Weights of a small image embedding model.
Model: 64-pixel images, norm layernorm.
Data: trained on drawings of small networks of dots and links, 195000 training examples, 27.4 epochs.
Rows from block 4 of a small image embedding model, named by matrix and row number. Rows with one number belong to one neuron. Each number is 128 + 32 x the weight over its row's rms, rounded and kept within 0 to 255. All counts start at 0.
After each neuron's rows are labels from the 100 images, of 14848, where the neuron reaches its highest value: "strongest on" is what is common among them. Only what is clearly more common there than usual is listed. The data: drawings of small networks of dots and links.
# fc1: MLP up (model.blocks.4.mlp.fc1.weight, 384x96), inputs 0-95
# fc2: MLP down (model.blocks.4.mlp.fc2.weight, 96x384, transposed), outputs 0-95

fc1.297 [159 158 133  81 159 133 110 184 138 110 149 156 117 161 133 113  98 138 165 113 163 139  96 132 108 113 129 172 143 125 118 179  79 141 155 125 143   0 114  94 176  14 120 118  84 129 106 116  97  95 155 141  76  83 153 160 108 123 116 100 138 172 153 180 121 136 138  74  90 119 111 155 116 118 162 123  75 121 132 103 152 147 111 114 106 144 103 104  97 118  92  96 135 113 121 153]
fc2.297 [121 125 139 132  87 135 131  57  98 106 131 126 120 126 142  87  80 122 157 157 124 128 155 140 123 138 152 125 147  88 169 139 218  98 122 124 143 147 157 172 124  77 111 135 145 118 123 124 120 134 113 125 167 134 153 131  91 125 167 136 127  99 133 120 142 129 141 104  97 107 156  98 255 159 128  90 168 142 133 118 127 115 138 170 163 110 118 147 134 117 151 121 142  69 108 139]
strongest on: nine dots; complete; red dots

fc1.34 [127 139  96 121 139 135 123 121  93 105 158 156 174 123 125 169  73 150 219 130 154 117  91 137 128 184 168 119  87 104 195 110  45 101 145  99 110 125 172 123 128 107 123 154 199 126 126 167  42  87 133 177 120 123 123 121 145 126 108 159 163 101 145 130 145 149 167 161 163 164 114 170  56 101 107 156 139  91 115 141 138 178 167 131 161 116 106 123 170 104 143 105 171 125 166 111]
fc2.34 [ 94 179  79 111 154 150 122 145 150 145 136 113  47 191  94 168 143 119 109 158 188 123 122 142 131 113  90  79 165 138 141 111 109 140 113 150 119 152 126 126 122 124 155 141 126  79 102 155 125 206 155 104 176  59 128 114 177 114 117 117  77 175 152 138 119 128 155 129 113 148  95  68  88 186 156 154  73 154 152 148 126 141 121 106 129  86 144  67 160  73  96  69 120 138  76 129]
strongest on: eight dots

fc1.374 [103 151 114 181 117 134 174 112 151 162 166 117 118 140 122 171 143 153 104 135 120 125 107 155 110 178 210 110 176 139 155 136 129 112 114 147  89 189 179 211 194 168 121 126 110 115 178 100 114  91 124 153 141 179 119 127 148 145 114 129 158 149 107 195 154 143  32 176 153 137  91 171 121  89 104 146 139 102 121 179 131 119 126 155 160 119 177 167 150 148  93 147 149 149 165 120]
fc2.374 [148  75 122 115 169 118 132 105 153 110 120 152 143  78 116 129  77 151 104  95 141  52 108  99 119 138 114 104  72  95 122 141 135 117 133 112 119 117  91  94 189 115  89 115 108 191 134 108 200  90 128 129  93 202 100 176 118 107 100 158 178 143 104 136  87  93  74 138 148 144  96 201 183 105 142  96 128 104 117  96 141 170 130  77 119 141 155 117 120 190  66 175 108 138 130 131]
strongest on: white dots

fc1.253 [116 161  83 150 108  68 155 102 148 136 109 119 143 135 122 122 185 171  95  72 110 120 129 150  71 119 134 115 164 109 157 124 174 129  78  97 120 147 146 130 181 118 133 185 104 100 138 139 109  74 108 111 143 128 101  81 102 113 102  22 110  87 103 131 186 142  78 140 140 121 143 168 179  90 102 107 149 109 108  92  83  26 141 118 139 112 146 167 135 114 138 150  88 103  99 106]
fc2.253 [135 101 179 118  91 114 159 160 152  95 123 165 162  76 158 137 161 126 113  82 100 129 119 119  78  90 151 133  76 146 138 138  86 141 124 130 180  82 151 117 179 159  57  83 145 142 170 139 124  87 102  91 103 141  89 151 138 124 132 153 132  86 129 128 119 171 101 136 111 114 164 157  52  78 110 150 102 145 118 135 151  51 122 113 133 143 183 178 108 227 113 164 152  94 140 118]
strongest on: white dots

fc1.144 [137 209  98 106 136 177  83 135 184 116 108 124  43 188 172  91 120 123 151 124 161 186 142  91 162 121  99 145 133 142 149 137  94 147 129  83 174 107 109 101 135 140 135  97 104  74 117 126 130  93 147 139 138 142 169 130 195 150 143 109  73 118 119  97 201 146 116 134 114 100 128  96 113 167 108 114  67 154 165 154 117 156 123 143  96  99 203 170  99  91 149 152 122 160 160 149]
fc2.144 [182 107  99 163 179 175 179 169 111 150  91  89 151 141 118  79 110  96 129 146 198 135 174 142 141 118  86 133 130 116 149 185 111 123 146 127 139 136  84 147  89 130 156 127 129 101 121 167  93 143 181 106 123 148 163 157  89 181 153  74 160  59  96 104 125  75 156  99 134 171 189 135  99  92 132 114 130 159 178 134 101 220 155 139 111 131  90 130 155 141 172  93 136 139 127 131]
strongest on: yellow dots; orange dots

fc1.343 [130 126 125  84 135 108 154 137 100 100  92 128  93 124 134  56 183 130 137 115 108 131  81 100 133 109 130 121 122 127  42 130 169 128 147  90 139  94  90  88 114  68 123 132  70  97 137  98  88 129 117 151  30 117 119 137 102  89 111 100 107 137 112  93 126  81 170  97  91  90 108  86 174 135 107  93  98 124 129  78 106 140  55 101  72 119 142  99  83 143 140 140  83  70 105 143]
fc2.343 [124  77 161 131 152  83 124  93 161  78 121 178 162  69 165 118  97  99 145  96 151  95 144 155 133 119 103 145  73  94 123 144 161  93 129 125 157 146  97 155 162 110  75  62 105 158 169 114 114  80 145 143  85 178 136 145 120  94 132 132 192  63 134 116 116  97 139 119 134 119 187 199 163  57 132  99 132  98 103 124 162 106 145 118 104 174 145 152 131 184 129 154 134  91 150  76]
strongest on: red dots; nine dots; complete

fc1.272 [ 97  99 104 138 122 145  91 158 123 145 122 135 115 148 129 148  69 127  65 151 164 103 175 211 168  96 138 136 146 151 127 112  74 204 182 159  93 144 169 127 131  97 207 118 189 145 119 152 152 186 137 116 136  99 145 123 162 131 113 168 131 192 107 146  94 145 124 148 143 132 129 134  67 103 162 173 117 183 119 104 144  75 151 122 147 184 138 126 151 149  73 172 153 143 150 135]
fc2.272 [113  83 160 154 114 153 165  64  52 117 125 148 155  69 147 109  91 109 181 107 132 156 113 125 115 115 145 125  99 132 124 134 178 103  91 109 162 118 163 155 130  90 107 127 161 157 153 103 116  64 178 159 118 181 109 163 107 135 114 136 176 111 120 115 155  89  81 145 135 119 130 169 231  76 117 101 169 138  97 120 165 128 105 101  93 154 104 157  97 183 165 186  93 125 101 147]
strongest on: complete

fc1.66 [135 148  94  89 128  64 148 126 126  87 107 117  67  77 121 105 205 167 141  82 100 137 129  86 101 120 147 130 125  75  82 131 176 104 124  80 109 140  93  65 117 110 102 145  94  86 123 123  75 103 119 152  89 119 107 134 117  82  97  98 103 149  75 115 138  75 151 107  97  86 103 136 187 108  84  99 108  99 134  70  90 132 105 112 117 138 137  85 116 145 122 142  71  59 171 122]
fc2.66 [119  91 166 119 145 120 140  86 119  91 119 171 163  78 164  96  74 101 159 117 151 122 120 153 125 120 115 149  52  80 141 154 161  93 137 157 154 157 141 122 186 116  64 117 141 151 174  82 109  76 150 117  76 157 137 138 105 128 129 129 195 103 114 120 132  98 160  84 151 120 164 181 206  56 148  96 154 143  83 134 158 108 157 130 104 179 171 176 117 144 143 155 119 111 155  98]
strongest on: red dots; nine dots

fc1.156 [188 132 115  75 163 110 108 195  98  90 139 158 141 152 133 116  80 136 144 154 158 108  98 144 150 164 127 167  96 141  58 160  62 142 183 141 103 131 122  48 164  59 131 148 132 125 161 187  97 104 142 215  92  99 166 117 147 161 162 143 113 110 171 143 136 114 145 101 102 122 143 145 107 106 147 136  79  70 155 123 129 104 118  89 107 148 128  96  93 133 127 144 147  99 183 135]
fc2.156 [116 125 142 120  75 143 135  50  92 105 121 129 105 117 148  87  85 112 171 163 123 134 154 133 131 137 151 125 155  91 174 131 216 114 117 123 138 134 162 173 110  95 110 128 162 120 127 137 120 118  94 122 160 138 147 137  97 125 162 135 116  94 161 116 146 139 139 112  82 112 154  94 255 142 112  97 164 137 122 122 136 110 133 154 152 128 122 156 130 123 160 121 140  66  92 139]
strongest on: nine dots; complete

fc1.172 [148 151 116  97 136 136  86 100 109 141 111 129 130 186 171 131 107  35 149 145 179 166 117 198 140 111  79 108 121 168 160 113 135 180 135 117 189 120 177 204 118 172 114  93 118 164 141  98 109  87 137 123 115  94 147  60 139  99 130 168 133  79 130 143 165 140 173 123 135 143 186  98  62 148 127 109 128 188 133 169 164 165 139 100 135 141 120 128 162  94 151 122 128 180 140 127]
fc2.172 [112 144 100 111 122 160  93  60 102 112 145 126  94 142 126  74 120  95 138 175 115 106 165 130 154 147 146 174 170 102 146 156 203  78 141 149 183 126  85 174 114  91 135 115 133  99  94 140 104 165 150  88 122 104 147 175  94 106 149 150 101 100 122 131 117  74 142  86 118  98 165  94 245 158 137 106 153 201 147 100 120 174 137 140 176 103 114 132 141  92 133  83 137 107 126 113]
strongest on: laid out on a circle; complete; brown dots

fc1.12 [ 93 122  85 130  88  80 119  83 156 145 122  84 163 109  97 105 161 192 191 115  90 157 124 109 134 166 166  93 106  82 155 102 152  74 143 136  96 134 152 119 105 160  89 151 125 100 118  82 139  96  88 145 134 131  95  87 143 122  83 162 129 151  85 117 148 143 163 129 168 150  87 163 158 107 105 132 160  44  83 151  93 142 147 152 157 107 133  99 159 115 161 119 108  86  34  85]
fc2.12 [145 108 147 162 115  97 142 170  93  77 131 123 121 122 127 108 109 116 132 100 157 122 143 185 162 153 122 193  94 116 127 133 108 111 156 100 136 106  86 158 157 164 102 187 133 139  85 114  78 128 154 112  80 154 106 113  77 125 126 143 153  85 108 128 146  90 145  64 167 136 227 136 129  94 178 149 188  90 100 119 106 155 176  96 127 131 117 120 138  13 175 117 117 110 145 121]
strongest on: laid out on a circle; complete; red dots

fc1.242 [142 137 104 113 146 120  74 145 153 128 113 173  96 130 139 123  13 168 153 157 174 126 130  45 159 123 149 142 129 109 147 123  20 118 153  97 145 112 139  86 135 119 151 176 132 101 124 153  93 119 125 115 125 114 130 130 139 127 131 160 119 173 142 128  97 126 195 108 128 132 102 140  55 141 161 106 101 145 133 167 118 204 123 128 149 150 124 135 135  86 177 178 184 150 182 120]
fc2.242 [123 187 103 136 145 116 111 138 133 152 131 101  61 167  75 135 142 133 105 169 158 137 134 182 105 145 111 113 150 126 134 151 113 118 132 119  92 177 100 151 117  91 160 163 127  77  91 131 108 204 182 164 158  82 143  79 126 122 112  98 103 150 133 123 138  66 189 113 140 141 144  76 110 210 137 163 125  77 175 132  80 135 105 104 105  71 115  74 153  54 139  96 138 142 140 110]
strongest on: complete

fc1.339 [140 144 134  63 143 120 106 143 135 108 142 169 139 142 143 119 118 177 152 137 246 136  96 104  90 135 144 139 149  92  73 142  98 124 132 130 113  54 106 165 128  70 146 161 126 128 165 112 109 123 174 183 122 138 255 108 177 118 124 158 162 141 140 124 154 129 134  94 121 143  99 120  88 132 147 128  49 109 143 152 139 169 104 122 112 139 125  95 105 140 125 125 118 135 120 146]
fc2.339 [100 131 143 112  94 129 111  53 103 104 138 132 121 123 143  85  73 107 168 156 132 113 153 145 135 137 140 114 140  71 153 130 226 113 120 129 139 150 120 168 125  83 116 133 158 116 121 124 131 120 112 125 150 138 151 136 103 106 152 137 126  88 143 131 146 124 131 106  98 108 152  93 255 156 119  89 134 141 128 122 135 124 130 177 160 114 126 151 140 122 154 126 139  72 110 150]
strongest on: complete; nine dots

fc1.296 [183 168 137 111 163  65 129 170 108  70 139  97 142 111 157  95  66 145 147 118 183  92  84  89 131 149 156 171 131 113 104 201  87 153 202  77 114  71 131 153 157  84 145 161 128 118 148 142  98 121 159 194 108 130 179 138 131 150 149 119 153 162 170 130 131  92 141 100 110  69  89 103  90 112 169 124  89 123 148 145 148 145  94 115 105 152 142  95 105 152  99 125 144  77 151 157]
fc2.296 [121 140 132 124  68 141 127  50 105 119 139 129  90 133 126 102  85 123 157 167 125 130 142 135 122 132 147 112 154  93 158 139 230 114 109 121 134 133 158 169 115  76 107 134 145 116 128 127 126 136 101 127 173 131 156 132 101 128 163 111 109 109 148 125 134 138 139 107  84 111 152  96 255 154 130  93 169 131 140 115 129 112 134 172 157 105 111 139 137 123 148 111 146  69  97 139]
strongest on: nine dots; complete

fc1.247 [129 127 105 133 154 120  97 162 158 142 163 152 125 166 158 122  86  93  87 132 156 142 150 216 146 117 103 138 144 115 127 112  83 243 166 145 112 128 104 128 132 111 133 115 130 103 110 177 158 161 139 121 112 122 142 129 178 128 147 114 150 119 160 160 118 115 143 122 124 104 121  92  70 132 255 145 100 173 147  66 179  99 136 136 120 144 148 141  98 125 179 102 177 151 173 135]
fc2.247 [148 108 164 156  73 169 164  39 105 115 128 137 150  88 139  84  86 132 184 136 133 111 142 122  84 139 159 158 118  91 128 153 200  99 107 127 136 122 141 157 139  90  87 124 129 126 146 101 119  85 138 122 141 168 123 125  65 129 155 134 119  91 152  96 144 101 112 111 126 103 181 118 255 102 141  89 170 122 113  62 134 120  76 125 143 147 115 159 152 157 163 163 126 107 140 129]
strongest on: complete; nine dots

fc1.373 [120 132 125 138 121 148  91 119 171 144 123 130 131  96 118 175  80 119  85  84 105 135 183 183 132  72 127 138 153 155 154 126  48 181 122 200 156 142 138 168 115 151 129 126 150 125 117  90 196 142 138  76 171 160 136 144 151 134 136 138 121 115 136 179 115 156  92 163 147 160 149 118  31 163 126 162 133 182 129 127 145  81 154 153 160 125 149 173 148 128 141 152 162 218 153 118]
fc2.373 [157  69 175 130 136 115 145 106 105 109 115 138 174  51 170 130 129 125 135  75 145 147  89 137 108 148 131 141  95 155 124 120  97 133 160 113 148 122  95 115 159 117 106  92 118 177 174  96 143  41 150 152  90 211  92 140 128 154 118 137 183 110  82 119 137 141  84 135 134 138 128 188  99  42 134 102 138 113  99 120 126 180 114 119  95 163 121 152 133 226 137 173 121 140 130 112]
strongest on: complete

fc1.207 [100 178 145 102 144  93 133 141 150 138  70 139 163 202 161 120  69 148 159 130 159 162 105 135 171  85 118 164 126 111 114 155 102 131 134  36 146  67 114 127 131 109 118 141 133 142 121 149  62  77 158 159  85 111 172 102 149  84 136 133 137 143 179  81 152  83 120  88 109 103 117 108 111  94 173 112  64 113 137 103 136 128 124  74 105 134 132  76  94 121 126  78 104  67 166 137]
fc2.207 [115 123 147 112  94 136 111  52 104 109 130 136 106 119 145  84  94 117 159 158 114 129 152 140 124 145 147 141 149  78 171 132 220 105 124 108 148 138 148 175 125  87 108 119 142 118 118 121 122 115 116 135 159 135 162 151 102 105 167 134 129  95 144 130 143 128 145 100 100 122 160 105 255 156 121  85 162 140 130 111 153 129 148 184 156 125 110 164 138 122 154 131 145  59 102 133]
strongest on: nine dots; complete

fc1.8 [112 180 123 115 164 105  93 192 168 147 123 117 128 168 149 114  89 103 114  93 141 168 127 151 178 114 108 149 177 126 159 189  95 144 108  86 179 117 127 124 145  92  83 122 150  83 103 122 162  58 149 171 154 128 177 111 133 151 167  76 130 154 163 158 138  57 132 152  87  70 163 144  90 129 151 140  69 165 158  66 158  75  97 139  94 102 131 148  81 123 138 117 141 100 136 143]
fc2.8 [131 129 117 119  66 140 116  41 106 111 113 143 123 123 125 101  73 121 162 168 102 129 165 142 115 141 154 125 138 100 197 143 228 101 103 123 145 135 144 169 113  80  98 143 142 108 127 134 126 122  97  98 150 135 134 137 100 119 161 126 126 101 151 114 136 130 132 123  87 114 156 103 255 141 126  96 154 137 131 115 130 111 139 156 147 136 120 150 126 138 155 124 147  74 101 137]
strongest on: yellow dots

fc1.361 [142 129 129 155 130 177 136 137  76 119 173 132 157 131 133  89 178   0 101  98 129  79 133 169 157 100  54 130 134 185 147 131 146 131  70 120 135 133 116  97 100 152 144 122  70 210 142 118 145 167 129  99 118 109 136 153  97 137 133 115 147  85 120  98  65 123 147 126 115 129 151 125 156 117 110 126 123 236 127 107  98 118 116 139 146 125  91 129  96 147 140 147  83 121 144 140]
fc2.361 [156 132  84 107 159 160 108  88 127 157 132 103  59 170 116  88 132 119 158 152 175 180 133 123 106 111 102 114 154 114 145  87 125 107 101 100  99 154 173 148  99 117 184 121 120 120  84 176 188 163 128 164 111 141 162 100 146 125 110  86 125 209 166 135 162  92 123 161 112 149  31 129 128 179 168 128 138 165 127 140 170 175 138 118 112 108  90  81 138  45 129 119 147 155  98 121]
strongest on: eight dots; yellow dots

fc1.212 [129 124 125 113 120 166  96 131 134 129 118 155  75 128 121 127  37  85  75 144 114 151 141 128 184  72  92 132 110 174 152 126  70 139 110 175 170 135 117 107  97 152 157 143 117 115 114 139 202 183 124  94 155 109 135 183 124 130 140 105 105 137 142 130  81 155 137 143 134 138 176 101  46 197 130 151 117 195 125 127 129 110 135 134 150 151 153 199 143 160 108 149 162 206 150 135]
fc2.212 [168  83 160 154 132 133 149 186 108 119 112 132 176  58 163 103 159 120 158  90 172 163 104 109 126 166 109 148  95 155 137 131  63 118 170 120 144 124  94 124 128 115 113  89 117 151 161 113 138  76 164 149  93 218 111 129 120 160 105 122 169  88 119 110 137  86 107 150 142 153 133 188  79  45 144 137 122 129 121 135 132 172 127 125  85 170 112 150 149 205 144 178 114 167 172 100]
strongest on: complete

fc1.194 [172 137 160 122 161 130 129 149 147 129 129 138 124 188 153 102 119  78 101 134 208 146 107 162 141 110 100 171 152 135 142 141  79 192 149  85 190  82 135 135  97 162 147  99 111 133  96  95 144 125 192 161 130  96 149 130 152 116 176 107 154 132 160 135 108 107 121 152  73 122 137  71  66 183 171 135  98 200 172 125 146  87  94 115  77 105 138 170 110 128 165  93 159 113 111 179]
fc2.194 [146 123 140 125  68 151 136  73 104  84 117 117 121 108 135 109 104 117 161 178 113 143 171 117 111 156 154 137 137 105 185 140 191  95 116 154 173 137 151 179  95  66 129 148 164 110 116 110 126 114 114 101 158 110 160 153  97 125 167 137 135  96 130 109 124 135 138 107  73 107 168  94 255 136  97  88 179 166 134 137 128 105 146 176 137 126 111 170 152 114 185 129 142  63 103 122]
strongest on: nine dots; complete

fc1.335 [122 130  92 151 140  76  92 137 121  94 139 157 110 112 111 162  52 187 179 163 147 133 123  82 187 182 169 134 145  93 164 136  48  96 116  73 132 117 138 164 125  94 135 185 149  99 105 182  80 113 115 151 135 135 124 105 135  87 115 149 121 147 142 102 132 131 183 109 145 158  67 146  37  96 140 129 139  79 117 182 161 163 144 174 138 122 133 140 136  92 136 154 162 105 139 114]
fc2.335 [104 202 105 117 129 127  98 116 136 153 142  97  36 176  75 148 123 123 108 171 157 134 138 156 115 142 123  99 165 118 120 132 149 145 111 143  98 158 111 138 101 102 161 172 129  64  97 118 111 212 185 143 177  67 136  75 139 121 116  98  74 150 129 135 123  74 181 120 145 128 124  80 153 209 142 130 120 125 162 117  90 158 140 154 143  76 128  83 152  74 128  89 127 129 130 129]
strongest on: complete; nine dots

fc1.182 [114 164 101 163 116 132 232 117 139 132 129 148 112 163 113 137 176 172 115 122 124 151 100 200  93 131 199 110 174 128 157 130 133 103 113 117 137 185 141 223 190 161 110 175  92 106 159 112 113  79 120 140 136 151 124 143 146 153 115 114 148 114  89 134 178 135  40 153 134 125 126 202 124  70  95 119 145  89 108 167 139 107 124 133 151 125 166 157 131 121 102 143 125 112 130 120]
fc2.182 [152  59 130 136 164 121 142 118 165 110 131 127 127  89 130 125  90 141 114  92 177  73 141 111 132 162 120 100  72 101 103 122 122 110 136 107 132  88  93  90 175 127  80  98  93 195 121 125 199  80  78 112 100 213 132 189  91  97 117 129 151 116 118 153  89 108  71 142 148 138 119 191 186 101 132 137 128 108 108  71 119 160 107  92 127 157 141 114 136 179 100 127  92 179 158 109]
strongest on: white dots

fc1.108 [ 92 121 120 152  97 104 163  87 193 136 136 119 105 147 120 129 170 172  62  69 100 136 152 177  75 115 134  97 151 137 140 114 175 120  86 135 127 153 162 136 158 119 129 206 114 107 107 152 123  75 100  98 133 130  94  86 108 134  92  60 107  87 113 132 182 168  82 119 174 157 122 116 186 124 102 101 165 115  96  79 121  52 161 138 157 121 163 167 150 102 118 160  99 112 103  93]
fc2.108 [137 106 148 141 109 121 175 182 152 117 101 169 196  92 147 115 164 130  94  91 106  94 140 128  89 116 147 145  86 129 129 154  84 128 123 146 173  89 129 111 172 149  46  90 143 155 163 132 144  90  93  92 136 149 105 182 117 102 121 166 141 100 145 120 102 152  92 121 121 132 157 141  45  71 115 159 108 135 128 135 147  72 106 120 136 142 184 163 117 250 107 158 139 115 136 114]
strongest on: white dots

fc1.80 [146 166 124  68 145  62 127 190 121  74 116 131 141  99 146 128  85 150 159 141 202 125 125  87  93 140 164 164 113 116  89 153  78 128 186 109 115  67 149 125 179  83 100 160 166 123 188 133  92 163 143 172 117 138 163 120 182 161 136 133 127 164 177  92 151 124 142 111 110 117  88 110  81  92 172 150  69 122 141 122 131 137 117  70  99 171 127 104  93 149  99 106 140  81 125 141]
fc2.80 [120 134 127  98 120 140 129  77  89 115 156 124  95 137 133 108  56 116 152 174 151 114 153 147 135 137 132 105 151  79 135 125 212 117 129 118 134 149 135 151 109  65 120 113 111 100 118 120 103 166 112 144 171 129 149 127 112 128 161 106 113 112 140 145 135 116 154  91 106 119 155 108 255 155 140  94 158 146 135 119 121 143 129 166 149  87 107 142 145  94 141 110 145  68  89 148]
strongest on: complete; nine dots

fc1.264 [162 121 165 137 135 187 105 127 178 161 160 149 138 149 163 128 106 125  75 106 142 116 178 137 111 135 119 163  85 131 124 133 103 199 137 192 169 114 156 127  98 136 126 147  89 175  99 171 162 153 140  61 120 141 141 114 148 172 178 149 136  90 115 160 163 128 100 200 140 135 125  77  56 178 137 160 110 196 149 132 143 125 140  96 127 153 143 162 147 131 153 128 166 224 139 136]
fc2.264 [164 109 149 128  62 112 127  24 127 101  98 118 151  96 156 117 151 156  99  99 126 100 110 149 108 101 109 166 111 110 159 150 160 152 190 117 149 125 124 125 130 127 106 142 148 141 143  77 101  66 130 184  99 193 151  98  76 193 134 157 171  86  97  94 117 122  84 123 103 102 147 133 133 111 122  45 189  96 127 136 110 160  94 130 110 169  89 155 139 189 137 154 158 121 156 114]
strongest on: nine dots; complete

fc1.231 [157 159 164 111 151 127 183 137 157  72 202 136 142 135 156  87 135 106  74  71 165 117 105 100 136 144 177 149  95  84 124 172 151 146 107 138 174  61  93  94 110 110 111 170 137 106 157 184 121 111 153 122 167 163 155  98 115  85 156  64 168 127 129 141  87 133  95 157  81  77 104 134 162 147 123 141  82 137 165  99 115  93  90 112  83  88 152 155  81 116 130  91  87 129 120 161]
fc2.231 [165 136 156 136  93 116 110  58  71 111 103 114 117 105 126  84  62 129  93 159 162 155 173 146 124 145 111 124 157 104 133 127 206 113 141 135 115 138 113 180 116 114 125 144 143 114 125 147 133 139 147 150 117 126 189  80  95 139 170 133  99 114 145 120 138 120 142  64 130 169 138 120 255 175 131 113 134 141 164 176 115 157 172 128 132 138 136 144 146  70 153 119 113 129  87 150]
strongest on: nine dots; orange dots; teal dots

fc1.148 [152 146 146 149 134 163 176 134  87 109 135  79 184 115 145 126 167  42  89 149 130  74 132 168 157 128  38 120  80 163 100 137 150 116  59 115 111 113 106  78 117 127 147  93  73 208 147 164 148 147 130 115  91 143 122 163 126 163 131 116 155  75 129 124  69 138 146 125 108 123 134  87 157 108 129 131 137 189 136  67 127 128 126 107 113 126  53 114 106 151 154  93 106 117 100 143]
fc2.148 [131 167  81  89 135 141  99  92 155 164 155  99  58 179 109 127 185 123 150 166 149 163 139 111 110 112  82 106 166 134 122  98  98 131  92 147 115 177 149 154 109 133 164 146 106 138  76 144 175 172 149 147 139 105 182 112 156 130 127 106 105 202 157 136 141  81 141 161 130 117  60 102 104 170 138 137 143 170 107 123 128 134 131  80 119  80 107  81 117  27 108  86 162 174 149 120]
strongest on: yellow dots

fc1.109 [159 153 102 102 149  97 128 133 140 142 154 155 127 129 138 192  78 161 170 162 186 152 129 129 130 155 177 152 119  92 150 109  43 102 181  53 113 110 180 178 128  87 132 192 193  98 127 122  68  86 131 157 137 148 135 105 131 115 124 128 144 110 135 117 133 138 195 131 130  98 103 178  52  95 118 174 129 113 114 191 125 186 137 144 161 125 124 135 152 118 116 136 148  96 160 115]
fc2.109 [102 202  86 102 170 130 117 141 128 153 169 113  53 191  65 157  94 120 132 184 175 139 142 153 132 124 110  90 166 118 117 116 127 134 112 142 128 123 116 134 129 105 148 149 133  81 100 113 113 215 173 141 160  71 121 107 156 106 117 107  76 143 163 132 110  93 176 126 133 153 131  72 133 186 154 148  95 155 172 126 103 167 116 125 139  68 129  85 178  63 120  77 123 128 125 139]
strongest on: eight dots; complete; purple dots

fc1.43 [140 132 165 129 126 108 134 129 188 138  94 123 167 162 145 112  85 162  58 177 130 137 134 189  79  39 150 160 140  57 124 188 131 170 173 112 155 121 132 142 156 108 117 180 147 141 147 160  94 113 131 106 104 148 168  72 106 132 143  73 180 108 123 159 174  97 104 157 114 126 124  92 150 116 150 133  84 200 130 154 135 141 113  89 101 120 105 122  99 111 145 102  80 114 193 131]
fc2.43 [102 109 138 127  81 137 138  32  78 103 122 144 139 119 128  97  63 114 128 139 135 146 147 153 156 148 129 132 146 115 156 129 230 101  96 120 126 121 143 182 129  77 106 159 192 126 127 143 139 118 100 117 152 146 120 163 101  96 150 144 128 120 151 129 166 152 137 112  87 111 154  98 255 142 115  96 151 117 136 144 140 107 123 171 146 117 112 156 106 119 168 126 154  73  85 141]
strongest on: yellow dots

fc1.128 [139 167 115 125 150 150 144 151 138 144 131 105 114 236 170  82 117 103 151 118 156 190 123 166  88 125 101 152 137 143 133 125 114 135  90  97 166 125 109 111 143 100 149 118 102 106  63  54  91 100 118 110 141  89 166 138 183 117 135  38 145 109 130 158 158 113  79 148  70 106 137 138 165 128 104  98  91 143 157 129 155  54 104  94  91 128 142 170  80  88 111  83 116 111 113 140]
fc2.128 [138 107 150 128  84 141 135  77  83  70 127 130 115 106 156  94  60 108 150 144 115 142 169 139 126 159 164 109 134 106 178 125 225 106 127  92 163 147 135 155 124 100  98 115 140 117 133 133 137 116  96 116 134 139 163 152 111 114 161 146 135  73 148 123 135 136 145 113 110 131 155 138 255 131 123  97 158 135 103 142 150 143 152 187 153 142 128 158 139 122 146 145 149  55  91 132]
strongest on: yellow dots; orange dots